From a checkpoint of a small sound classifier: widths [128, 192, 288, 432], 39062 training examples.
Rows from block 4, named by matrix and row number. Rows with one number belong to one channel. Each number is 500 + 50 x the weight over its row's rms, rounded and kept within 0 to 999. All counts start at 0. Numbers have three digits each. After the name is the row's rms in percent of the matrix's.
# convs0: first width-7 conv, stride 2 (model.blocks.4.convs.0.weight, 288x192x7, standardized in use), inputs 13-25, a 7 kernel for each
# convs1: second width-7 conv (model.blocks.4.convs.1.weight, 288x288x7, standardized in use, transposed), outputs 13-25, a 7 kernel for each
convs0.250 110:472425537521416488439409474525527449432461519514538499487469461522435480594591546511601574481504539509546526498526444514510683527483515500466472497448535541550556576546464463484476471531594513496493528522503505497479435451450437562598518450645699543603529551479448491446492
convs0.251 084:473374466547530520615520472466545453479508494469498500525501546519473463509458494653481466520532514527509470538625460508457570456458471513517510535473460581443480416474516507473478552513545491482498503503482504549507487476493446512594585469478527596467485466484456440550553
convs0.252 110:382454458386440481436508543552444395414486468455474456442460450394310496510489548502467501438453463477512522471417457548472538472498533432515475479520502512477472470521479492519514472446462517519490540487491520498412554502480412422383456490546622582566488506485552650643632
convs0.253 102:352471512374466530402516447553576578592458540505480506505484488568555508499574554508510511450502506475496476445416456507488391536605583525494480512510528542479515493475481508509515511531570501482501487526506546490490509495542518514588615517484521415443605531464491526443475
convs0.254 096:452557499474417515493581520524475498516552496508510477481486494360563609513494546610506427472522578506514451516478512538569580503516420443533436512499521495621578518561478494514546456503496489493477520517515537524500525516512487543598582491495450537465610520503489527516504
convs0.255 096:452431466506436502461634562484480482513471485456476466483486496588465576594467542526543477537554537493594441586462485516338435538490564551564499499430481565534513489526517575497521511526523523465498470491493502507536478494502567524499460509479556472453505499477425519521450
convs0.256 081:436417586461467456463481530573481429444393490494491482493492493467521472416388399495471496484476490492500568448388540560484438524497461490503496488512500460511493489510506504502482475509492500496501523506496477498489502492539559579543521438491512357415513485422450449511523
convs0.257 091:428526591464604451524471486510455522460512512496477472477491465465500526534614496553492453482471492442495533465495509573410434584554562524485519540559557526502506511592504506473471512506500515532536504525548551529472501518494534483611536495491514564418519490437460490460393
convs0.258 095:514433419435543518412566479435469488480478495507502528488496526538457409425405505563498515488495500515521387514484483382447502518465473526476508531485522565564514478493532505447513495493527508509507510521529536544519496468420512530395388389502438463461448458473470417493431
convs0.259 102:453556409529450370504528493426354476537600474515536494498558503483496487638509397517551480506516558513489489483590589585461511514492481526545435490396465524474430467413539563520557499517568444485475528522569514505493532506558603496557437415467568516545597440488434505496477
convs0.260 094:507478472407455381387462442442484470439440471443452489471480479507424504458405521466500503478495475472450410495561506404470431469481481516493485545596573569484500448389462433481467501497470511519496517517530493480466533486510501438489504496440508508416477487498528517473492
convs0.261 094:578616443539450386572561511403387555422458492458458484480471508494600518505497546505503508453516529521530400476427555454414365563574557488511523543513475458488394392592532476514465508505527470511523533497513502571601549497546543525540486449402493562486498449467503503532399
convs0.262 108:489335463629559370505536427388535569499590519519490483472471476626506554644513475576501531502505516491484341488604533381383482531532547511513491446526559513495479414485523527473496495475516502492502496473465473552509425483525487534482571445453437488638451567485537461464588
convs0.263 111:416513430540599427453454464437480501557411498512535504491511480578520458461545482435510525478509484500448515570542456515484551519517464518478430452378457461598480430473456435436544521538472515526456460528503496519498497458459529454560501561566534593538547497472466504493589
convs0.264 095:499600451584650553554486421542460466480447514514508492496505504543517454542617517592489486481454471492523429458469454485590463454515494469436438482468495505499533549472513519515532506476498498502472464495500507399509475519502472548324572589552462398415483486525545524451449
convs0.265 090:428459555519491513532424482506543535539521471486504513470475462465487521430426569628564544545551493477509503405416521406470530523530494555513447477532517392466523560598507501523511500487496496517503507491508547542568579540564537552437573561504449438420539646591532446498498
convs0.266 115:443496639507555471525593527454390532563444497515478532546492486452459494398454444467495521528505543501519523441485455470463549473509488499469525472488452461561500428373504537521527512503487549550542561497541528468497581512542529493546553572630532497438570437564431523509587
convs0.267 078:572520459431444548494551585572488544566503495489485513504498492649489540497403519519525563538501503488527562449505489530469512514521517543542478534454446525496543502560499523497534554501512520500507533537511524580541548506513514588428533507535470502320434519572548600516407
convs0.268 114:416585501498582505568518531543558528559501513522520510462496467495561523476535530460552553525502507494534613560567581492369437546432453440553500520398547589459540521447513490489460436483492481469502463480524488497537517479509459488409496434421588488472524495442483551487457
convs0.269 111:490514618448449428342571525489495510538487472511537531498493507419502492445535515551536512548509492489458318461465511486555475594610541462449539509606614538530522495458496527473500460507497482466505513507527508558550548501521518576527517576456572474530496490479518501520569
convs0.270 084:481415529495450582476467423457408594520619503490511503496480532447364546539566565546513462524505501493478487521635639514491417515480504476516495467494492466515526462487472536533495492503468515508489481475498491468498491500529471500689498449382404543600586548503537513513512
convs0.271 092:438557501547642506549464473472447463503605468462473483479471500414450437490549531548516482525507488520511441378501520562541472522552515512487480506502494508446450363476503533518503511489494494516522541559573567464486529500509503517532560578576492483455443530568576504468479
convs0.272 089:467408612551482434567363424478560508573455476505520500552558556584495584567497527548518482513511456447442647576566446507451414545544521535538435495562442574514508591502491502477522513500527544522527516534543540515474533488537481460340575518437368350399444574513523445499570
convs0.273 090:508455575499591400450454520574530524462429493464505511513526520458456641559483461377449482467476490527526510513501418409402597491510534509487503507501489525457455465524552511563492500495497492484468490509522508569476432460498442439469421412454507523500498484402410473480522
convs0.274 124:482450505502433627541505521588494553434451450446492486495484492465457565455306446596461508536571502514483427459512556498568497491500518520509462447542577547466535548501545544594515467483596526551556524532507548514537529551532488606451520526364456465558417448483481562570564
convs0.275 083:473306330446589530548514385503578460513629524485497502512510512541579447438531504484520463454455504520519380408520620537530503514517485528543560552468495539546544532616507483465479507522531531549527533504478489513505509508490465475473446358525407485629503415402514457463537
convs0.276 107:422448364395437535545538585486469491430497474497494509481475517443529593460449601599464505473508529491476660556397414499537513498513482501529444499532495407417473436499506542551531571497528531540531518468465487471538552505495508500410378469597648532442417374413436463421426
convs0.277 089:475443495514468444335632501552520522554496508471467449494494524534508508540512413394491518518506487495489311519537489457457497485516504502591532497522511475393469454463545547532556582504542514513548505500491507534542526493531508510542467483435471536412449424525461502478392
convs0.278 085:516440620522456550575512476481544512520417480513500479472480512432361564629551443572526577583551534530524459465493456505512567558514475443497481497393414525489499477517535525510542507571513514491508508525501482394485471498474490504509631506457526437483567612532613559499478
convs0.279 106:370433417423424556643512396488447485487551501477509507524536526477559529489574503538506511483461481498534556539435477398423491487522537497498561531516464500504455490526474515501501457493504507505476476446452463555516493499496456510478471499424435467592531580532498479500586
convs0.280 111:411474364497475465553495516413454463456613517522493525531518527387493491598412415552527488487501493490506563524472466507551493576521528534579579502549496458452430515641497463462486497485489465453474512479477507498489505503473508537645522438478552543469470504454474499525482
convs0.281 096:433379513564464460431458470494511550531549521514522505506477500508548400392558633608548504489536514481464344361450529561500518517505498464510472547423447483506466501480498513533533509514529479505471471451519497487505490481398459469502338437495551547469533515471513497447519
convs0.282 100:300416308482456542621438440471465558615640484493440482503455466453490462539502525615532489525545532530484470502447446483466540486485503537512472450450442342403462406512486490500513515494452543528526487498484502530531459526466541549573457456593509402414490421492609566425407
convs0.283 098:602534463528512700645563436467515482542575503454482524470493505509419525540450471577537511528478485490522466463461487459472388503492416467508496466470453511474438595480510511496502511502525552541527540550490485520480459496484550596548608480452482456581544585495496451431456
convs1.250 080:552480394517516512527494443529489463507490391487514578528499525502442455514527497422542521610425482491540596538441530474587511387495509422532463454430431439525405527504361346473428481480455435496527486487499487485469421422523600550486464447514447486486526565508476500570469
convs1.251 086:558421466439489535550445482375426527563481496487440459512514423387408436405506548504546414512472515593500513478387470421485438573520551560500479541467493448489445470486438499542521586470624443505517492503501490564486461525559536442573528564542536534481598488534595484555497
convs1.252 089:561479495531477419379461501541529561501479522539532509470514495487459543490462555557613510557398470402520448455482495487470502542560549547434433545563467480557460500529467491452460456614494491460544525528544534564597583516616338488438448494486498491546385474546607542550583
convs1.253 113:469482529460467445483475503502567502531500510463506479526502475518515490517484529543429565497509485554556410429435566512576483534492455499541591519446466463425518534533511482531456478514482459455567535550542462521521469409528429445560567457519508562540491421489557397472614
convs1.254 080:550468541555532470453516498547526550506506448505497555459460533499472523617497565500453604423509551597492444533491512559586410452555562553566488461490441438499484546543440392393510543569511462485491441522541477617638595479576511471454466519519517481492522497544525530435600
convs1.255 093:549506500478584525533465499516462525526532426424470448475430458507431536516439557524500463504505500387515569485476497502478374478487489443516494548442416492439520557556469513462476558569590470568546535495521529635515615598514522600467417504438522562668574511462485507448456
convs1.256 122:516393411506520510453601588541463545517488580531442534499450497589517522520419539408497583496444458484453612529614469476554529550479479499453491490521520470560499465424586480473516495546455559455400485481550536473489540352446557494516577586536463521528515498465512499601455
convs1.257 095:585560564462499545454480466449533522460484489532516537466481506541558521569461584573448537529461483524507464518568481478550419482485470421565576419453473480447531497495452427510513479541506429438545527546515505581451475514497534428481441559473440411563564470495379385523515
convs1.258 104:544558527578563548382479533577598487470502493552459470453467513553492523460439583638466466418610484518444500530509518535460548404504539490562516478536495565583535536461473508433485544487594609597529410446542551528514552536454484415514561568478421499486451377485460438538423
convs1.259 092:482434502402431444464546437541547509525575431545527438554568566516421457572556451396621595416418505467608448484496565528550523558448552544523413504465487383497520456538560519455396525497380457460416542547549426597378542487599608429449576392489504563532603548598573458545504
convs1.260 100:548566517551502564514471428462458453524546518527512470471509493519446531584511557481508558484535476618557446477471531459488432485500501454544514476479477554545421404451545515471560598445379529531586454410479475513460506465499549468514486538560549476520491406461574414426502
convs1.261 082:517510516496524574538546513533515490469501425514556545507546536496612473392359527520475556410447483667522458564495574529466579497509570484479543499542403470471504467475453528446553439614584555509489476530521510503420523485369463477474474520534434475475470585412521584606462
convs1.262 117:449446546424456498576512509585503538420420501544478484572498527546595569470531518438544524553441450536429473462389526534470557519500475472492489540538502540463552526539479483527480510593601550517488500520489492527529428418425536434501565560437484410501442589416508484368593
convs1.263 086:496567493494506480608477481499539469540528516511556554502579498567489497576530476581585497488486472494560528498460524500529511521593450499584545503490461523463480571493445623574564515484468494497455522492504473511485529474563492439562503450433537470630429483456492515442533
convs1.264 104:489503546491516549581565520530530505412501503539560576561479393560500571526534535528576541495522488453540460527533508539395516537486502419357460616503471514492540502562484502604507537516497394488496561543475501507459507507504509500418434416417521489449428446379513428464483
convs1.265 106:452526541488489536585545420492507515494483494489546492500508473515509488499601517512483488516494508468484452419517585556515500516510526435439389453498558477449474501478493472525434420561550502453506447494511548496549489526524551480459541519454482444463524487551576507484549
convs1.266 085:452501505494525525501485446503470477529451460530492480435420442407534498515482483453413456497479484405433543553496519390472413571506480511511465624458520506486502543483539417430459487498523456444565588535523570482427569498488444534402462466533593462516606482514441482472478
convs1.267 093:534523467575564549521491468507539461492529469578433517520498496453530550519412566511470502532503477430475382494430484446521537609476565478392416579492456488523419493462531527509530466474570400536478462500534502553511513476508490331409478464463567499536623486470485538511566
convs1.268 085:476549463377441407292462529487453529503485438482521517436532584534482493393556473536554447433518428483460536573516475498511468560468562561535471408420522496522553561609587545456461566503409557535525505417450458498593495549402464538545534536541554565475547386581598493367435
convs1.269 089:495496591572460488473416532520469547499558486481563561528495519584555495567492473475529512491546541499547483522475540501535424501493555525421533500462587615595498419520483398451487483526531477518404467500496538503648398490587489442499520418508513581512495487543515448507629
convs1.270 122:549504530421524433450464514517418496539497470506490454599484521572543529544456485428481510553493492503447576478468516459526568525445501474463382527465575549581483523543550461453509465510458541406450421502520484519512551485472494433542540493443516434431496521540564429632523
convs1.271 138:509582478410384399430504468415483452562585530480491513502572517472439484525515514454493532513515515413441555556509405559582461420467510468482452574361453561592583475452571503515545459397394511546533488450348449596591586496428525606495477501518479536537554526463505477589542
convs1.272 101:595588535540553450533524494479434400492481523585566476481505537459571518621549632534447453454548515564569515530585528450439496615590507505480438469505526555542551534525534528448509463502487463465551564550472479480398616433476494454436469530447539517466444452486487546531600
convs1.273 085:483562592432531467554505555557452474415406498469456468407425519371395528391614439525514380513471590522473440506498493510514495469500480587588511507413437498483539593511509506457505546485563515492423410452493523452399493484486451485485488505469495419496469568495527506527492
convs1.274 080:481504516484427478537525456523541525511464495453558552459486530424415517477514544493659550551533572500588526503532459561513570559443518434476469520372443502506461504558589453527461585481475514453544497479422412485561582529509550535435550462476441576555514587539613506511518
convs1.275 085:492542498515461526409453540559470500503403494409540474543471495552403484474507470508410578519554414538484469525504516499516518563415444455496489463494413459553489507576602410466470565457404604556472479475513455493591715447602672448494529397544511573565402477532516483484606
convs1.276 073:540489517532462477447431419557490475457444500561511424464445532360425451584430513411401497418503525478471536518556522568522561463563448485524423502428410442548512398563475494528430519368350543528480464526446513526508492527484535408484535471516490482612515496569522560503555
convs1.277 100:539461503509510527430455469565480561483520518524463477560530490454469473527399517533504531491513579473526500400480607500527441483519473404520512561444457522550460479523513557551514483426494496462445521489501537448457504452570518453530529546476513448553494471549501506637510
convs1.278 078:530549550546553412529476481477483578558467484452528418522509524423443426474469464510583521540462537484409450544508546481524620562496508455472417530464459470443528543534396434563451478446520407509479501541595520528534556481489510497498527494453427541431416476594498425497456
convs1.279 101:619524514513498540509456507517547455429406424517531490494508530448589418532574495494489582411541561463490468592599518561461498574492516526557508573352392459512536592570517499635463486518511527598521516522473423548465531525560532605543525473516500613439507554479482422592489
convs1.280 163:481509545553497492465430448514464551500469534519512453503494447520480548487472476491532545431407447423413408489512524433458472539512481517604531573361330407541502602527522478491476451371518513511582468478499511466492485555476498558512573484471550491524459511527477562474577
convs1.281 093:520537408534377466497501498439481530481534433556456475493514544582578490601557641542480465509589561570567491551481466459471420436568519682500561538498461493542469538496432411431563510468352531452459437510544469506498534498434519626531517533529485530523474520526554397519486
convs1.282 101:655516497470457488436522432534466471389450484493471527550469507474469585531424523378521509416484492561482570386568544554525467405482440485441538530557536522500522472456425424484442518540511509554581517431438499541540544553486563525491452399501590461525476498516511473620565
convs1.283 095:541533501555518503570486480473515531513423456463473545468535487518458488490464450549569527421531568548541420478552494482480530544521396483539522516404403477484494553522485496607589443503474411484557561572562499499489423550512563483479529490519493541530559511515465506541511